Rows from block 17, named by matrix and row number. Each number is 128 + 32 x the weight over its row's rms, rounded and kept within 0 to 255. All counts start at 0. Numbers have three digits each. After the name is the row's rms in percent of the matrix's.
# convs0: first depthwise 3x3 conv (model.decb.2.0.convs.0.weight, 96x1x3x3, trained with AdamW), a 3x3 kernel
convs0.0 069:135113117080050117138115124
convs0.1 076:136129135136056139128068133
convs0.2 045:090065100145111085120106121
convs0.3 049:136127130130062120123060118
convs0.4 055:114133124124171196146167155
convs0.5 083:136127136123222125136134138
convs0.6 088:122118135166162163104063110
convs0.7 059:133149144159199174133145137
convs0.8 056:112159134187178168133147130
convs0.9 045:124132159150137170140177186
convs0.10 079:125095124114048113125093129
convs0.11 112:129143129136222136127127125
convs0.12 080:132132132095050090122109119
convs0.13 050:135102119125052118105085137
convs0.14 067:131141136154203179132136135
convs0.15 088:133128133125222115132122135
convs0.16 078:134142137117094110161197165
convs0.17 119:121145127163210155122138122
convs0.18 125:133132133117047080121130133
convs0.19 060:147162146157190162139161146
convs0.20 093:121130130120179171127180171
convs0.21 085:128112126143219138126133109
convs0.22 119:126157150127190174128163154
convs0.23 083:144108126102041115136122132
convs0.24 159:132142113129106040128150126
convs0.25 052:082051100114115123127126129
convs0.26 131:125126123128051081138097123
convs0.27 100:128130132098082119156199141
convs0.28 082:133116138097043111136116142
convs0.29 146:139089136102056100130098133
convs0.30 101:122108121109039114139114127
convs0.31 049:130111132120195145137065125
convs0.32 105:134135124178205149136139125
convs0.33 104:132138135153216129115147135
convs0.34 074:132114132119215117139097138
convs0.35 055:139138138168190158145164160
convs0.36 102:126126126172203167129135132
convs0.37 085:130118112100092072119078096
convs0.38 066:128165130118133043131151131
convs0.39 080:122142138140215134113157130
convs0.40 049:125098137137077115117056124
convs0.41 059:131126123139161133075061102
convs0.42 094:130132127123182105117198100
convs0.43 065:129110134125041109134097128
convs0.44 050:131151136153193158145175149
convs0.45 106:131114125135222129129137127
convs0.46 108:135124151135039115140111130
convs0.47 086:130136130138223129132124132
convs0.48 107:126131133142033133124124131
convs0.49 094:124125131139223136128133128
convs0.50 055:131120129123133128146221136
convs0.51 124:127131124135212082125130123
convs0.52 096:128117131132215163122142120
convs0.53 084:122153120068137080098160105
convs0.54 094:126116134095052084117129131
convs0.55 069:113144128139212143125162118
convs0.56 117:127127132122034112128129136
convs0.57 106:128131122115222136135133117
convs0.58 081:129118126130222126124146126
convs0.59 103:125131121124222123122142120
convs0.60 091:129126129133224128132125131
convs0.61 090:131132132127224127128125129
convs0.62 138:115141124135216118128157113
convs0.63 105:126124131116033128123126133
convs0.64 124:124134118140219131128152120
convs0.65 064:130081125138045125126130128
convs0.66 103:130134137117037105130116134
convs0.67 126:124137119128221123128110127
convs0.68 113:130124113121222136134129121
convs0.69 113:121126120127221136118141120
convs0.70 123:132114132127220120127147118
convs0.71 100:129124132127033130132118137
convs0.72 130:134125131125033133133125133
convs0.73 079:127143131128033131127128130
convs0.74 114:131121131123223131125134124
convs0.75 049:127121118125221139129146128
convs0.76 135:120148125142038141127142122
convs0.77 104:137122132118033131129125128
convs0.78 179:130132128125033121133122130
convs0.79 114:124137122152215118120153113
convs0.80 132:137126133137034132134117138
convs0.81 090:125125119138221143124137130
convs0.82 121:134130137129034129136126141
convs0.83 194:132139132128033135129125130
convs0.84 095:128121136109038144134128148
convs0.85 088:115124123138221135116133126
convs0.86 123:130119128124034119126140126
convs0.87 125:125133130143222140122130123
convs0.88 130:136146125127037107132130124
convs0.89 152:126127126135223139122128123
convs0.90 064:125138126139222124133140136
convs0.91 132:127124126129216125118092129
convs0.92 089:136132135126035116140130138
convs0.93 094:125136124135222129123139119
convs0.94 092:120138120138221141126131121
convs0.95 134:133132132132033125130115132